Weights of a small spectrogram enhancement model: arch unet.
Rows from block 4, named by matrix and row number. Rows with one number belong to one channel. Each number is 50 + 15 x the weight over the matrix's rms, rounded and kept within 0 to 99. All counts start at 0.
# convs0: first 3x3 conv (model.mid.0.convs.0.weight, 192x192x3x3), inputs 45-53, a 3x3 kernel for each
# convs1: second 3x3 conv (model.mid.0.convs.1.weight, 192x192x3x3, transposed), outputs 45-53, a 3x3 kernel for each
convs0.150:67 70 82 77 66 72 43 33 25 62 60 70 78 67 68 42 36 21 48 53 48 55 59 50 58 65 54 58 49 51 73 56 47 50 44 50 60 48 53 79 63 53 21 28 32 41 41 37 35 38 25 40 44 43 49 52 50 52 62 62 39 52 52 50 42 38 55 62 53 49 46 44 56 55 47 50 41 40 45 43 37
convs0.151:60 53 48 92 95 95 21 25 27 67 59 65 99 90 91 31 26 27 68 67 65 46 55 60 59 73 74 36 45 46 55 59 65 33 37 44 35 36 33 49 51 53 36 54 54 56 61 61 34 39 36 74 87 83 42 51 47 30 38 37 51 54 70 60 58 58 48 48 51 59 60 59 54 45 58 72 63 59 87 91 89
convs0.152:34 36 30 63 61 62 77 87 91 49 56 50 77 74 81 75 98 92 37 34 37 44 64 60 31 36 36 53 70 58 40 54 32 62 65 63 46 54 52 44 43 41 30 33 45 40 29 38 48 57 61 08 17 15 43 42 55 21 40 27 21 20 16 56 56 52 49 48 39 45 53 48 49 49 51 30 35 39 21 24 26
convs0.153:82 76 73 31 30 23 03 05 14 55 49 55 31 32 33 28 33 37 43 44 48 55 51 50 52 59 50 92 82 80 44 37 35 16 15 14 34 44 57 30 45 51 38 60 56 47 46 49 74 78 73 63 58 63 64 62 69 55 54 56 24 26 36 37 39 32 70 73 69 54 58 58 87 86 79 77 71 74 61 61 61
convs0.154:32 52 37 34 25 65 53 49 76 35 42 47 63 46 57 64 61 72 68 65 69 46 49 40 58 59 55 40 55 58 41 54 46 40 59 52 12 45 53 44 65 45 68 72 59 53 44 45 34 37 40 28 49 50 64 54 76 51 41 43 62 52 53 49 56 68 49 40 40 61 51 45 49 51 48 20 23 30 39 30 34
convs0.155:50 57 51 82 97 99 25 26 40 60 58 54 87 87 92 40 44 34 55 46 50 56 51 50 61 73 73 27 41 48 62 63 82 29 36 43 33 37 35 46 40 40 27 40 50 45 51 51 53 46 45 60 81 86 40 48 65 33 50 59 47 57 68 63 48 57 46 40 40 56 61 60 38 49 44 61 71 73 83 85 90
convs0.156:18 19 09 47 50 39 95 95 94 21 32 11 56 54 53 67 69 65 76 73 73 38 37 42 51 46 53 25 34 21 40 46 39 65 60 55 46 60 59 49 50 54 66 62 59 44 44 47 43 40 42 50 51 48 68 75 59 40 44 42 57 55 45 71 73 76 48 49 45 60 57 50 42 39 36 23 35 28 35 43 43
convs0.157:27 30 22 58 57 43 28 32 34 55 40 32 73 52 44 24 31 45 73 80 73 43 59 70 55 47 48 24 45 47 57 55 56 41 43 31 56 46 37 66 56 52 56 62 58 65 64 64 34 39 43 62 75 72 56 54 57 37 37 39 70 70 74 55 62 54 49 45 47 54 54 58 67 55 66 59 63 60 70 81 70
convs0.158:59 51 63 11 11 25 39 34 41 58 58 53 07 16 21 36 40 45 54 68 69 49 53 56 36 37 38 77 62 56 34 36 38 46 44 37 46 50 64 42 56 53 45 51 45 65 61 65 67 66 69 58 53 52 60 64 74 39 43 46 56 50 42 60 66 66 52 64 57 52 51 56 76 74 66 58 57 52 36 42 41
convs1.150:24 39 41 71 70 71 52 54 71 24 49 40 61 64 75 56 58 68 37 33 45 25 33 31 42 39 43 45 43 45 47 30 26 42 37 29 38 37 38 38 38 33 40 32 30 46 44 46 43 50 44 37 33 47 60 52 48 48 53 50 45 51 43 42 37 38 30 30 25 37 25 26 32 29 27 30 27 31 33 39 32
convs1.151:41 41 39 53 38 32 51 58 54 31 38 44 64 37 38 59 47 56 42 41 45 42 47 48 48 56 59 42 31 25 40 34 30 44 49 47 47 40 47 49 43 38 59 54 57 12 10 06 35 23 16 54 50 47 55 55 63 49 66 62 48 39 52 68 61 67 39 45 41 50 54 55 00 01 00 36 38 30 69 74 73
convs1.152:58 39 45 45 39 56 32 38 38 54 51 41 37 31 43 35 39 40 31 35 36 46 54 48 52 42 54 27 39 32 38 37 38 56 48 47 39 48 38 73 75 80 57 47 43 30 24 22 40 36 35 70 70 67 45 51 39 55 48 40 57 57 67 37 38 39 66 63 69 48 43 43 20 24 22 39 42 33 55 62 57
convs1.153:51 44 42 41 46 45 53 38 38 47 51 57 37 39 40 52 37 35 56 52 49 53 58 56 57 51 43 42 28 26 52 47 53 29 35 30 71 66 65 55 44 45 35 36 31 13 11 07 17 17 09 15 14 03 58 57 49 64 63 68 48 58 55 55 58 61 54 58 62 57 69 72 03 00 00 00 00 00 00 00 00
convs1.154:59 35 44 34 25 30 31 21 07 64 45 65 34 31 32 32 24 08 39 49 49 38 57 59 36 43 38 49 33 52 49 51 46 39 35 35 35 45 66 45 42 61 52 53 52 47 39 38 63 49 48 60 65 58 52 53 56 51 57 56 41 45 62 44 59 57 42 52 52 56 64 76 44 49 49 44 49 47 35 36 34
convs1.155:36 45 31 76 55 50 59 45 39 34 48 34 68 53 53 50 33 50 44 47 45 49 40 40 35 43 47 38 31 11 53 29 17 49 37 17 56 52 52 38 28 41 43 48 49 22 24 22 43 30 28 67 65 59 58 60 74 47 56 46 41 37 42 63 68 82 39 34 42 43 40 48 12 12 11 49 55 44 78 81 84
convs1.156:70 62 50 45 40 34 36 39 31 64 59 49 45 38 38 21 30 30 42 36 38 43 43 44 39 43 55 66 63 58 48 46 39 62 55 51 36 42 47 61 55 55 41 42 43 63 67 59 68 63 65 71 82 81 54 51 49 44 37 41 53 48 57 32 36 43 58 58 57 20 30 38 71 76 66 77 70 71 88 83 91
convs1.157:60 47 34 37 24 29 49 55 45 43 46 47 44 35 29 36 47 43 44 43 42 38 41 44 62 55 62 54 36 29 23 38 44 43 53 59 38 32 41 43 57 54 57 72 68 34 25 32 50 47 45 43 39 38 49 45 42 50 48 45 48 48 45 46 50 63 42 47 64 52 50 60 35 40 35 42 37 42 49 50 46
convs1.158:58 59 66 35 40 45 37 31 38 52 63 65 30 44 48 45 40 50 36 39 50 41 35 43 34 40 33 58 55 61 45 51 40 39 29 27 41 37 34 34 35 27 44 42 35 59 63 62 45 50 41 27 29 26 54 52 49 59 50 54 51 60 52 34 38 36 42 41 40 47 55 50 53 56 49 31 30 27 15 17 09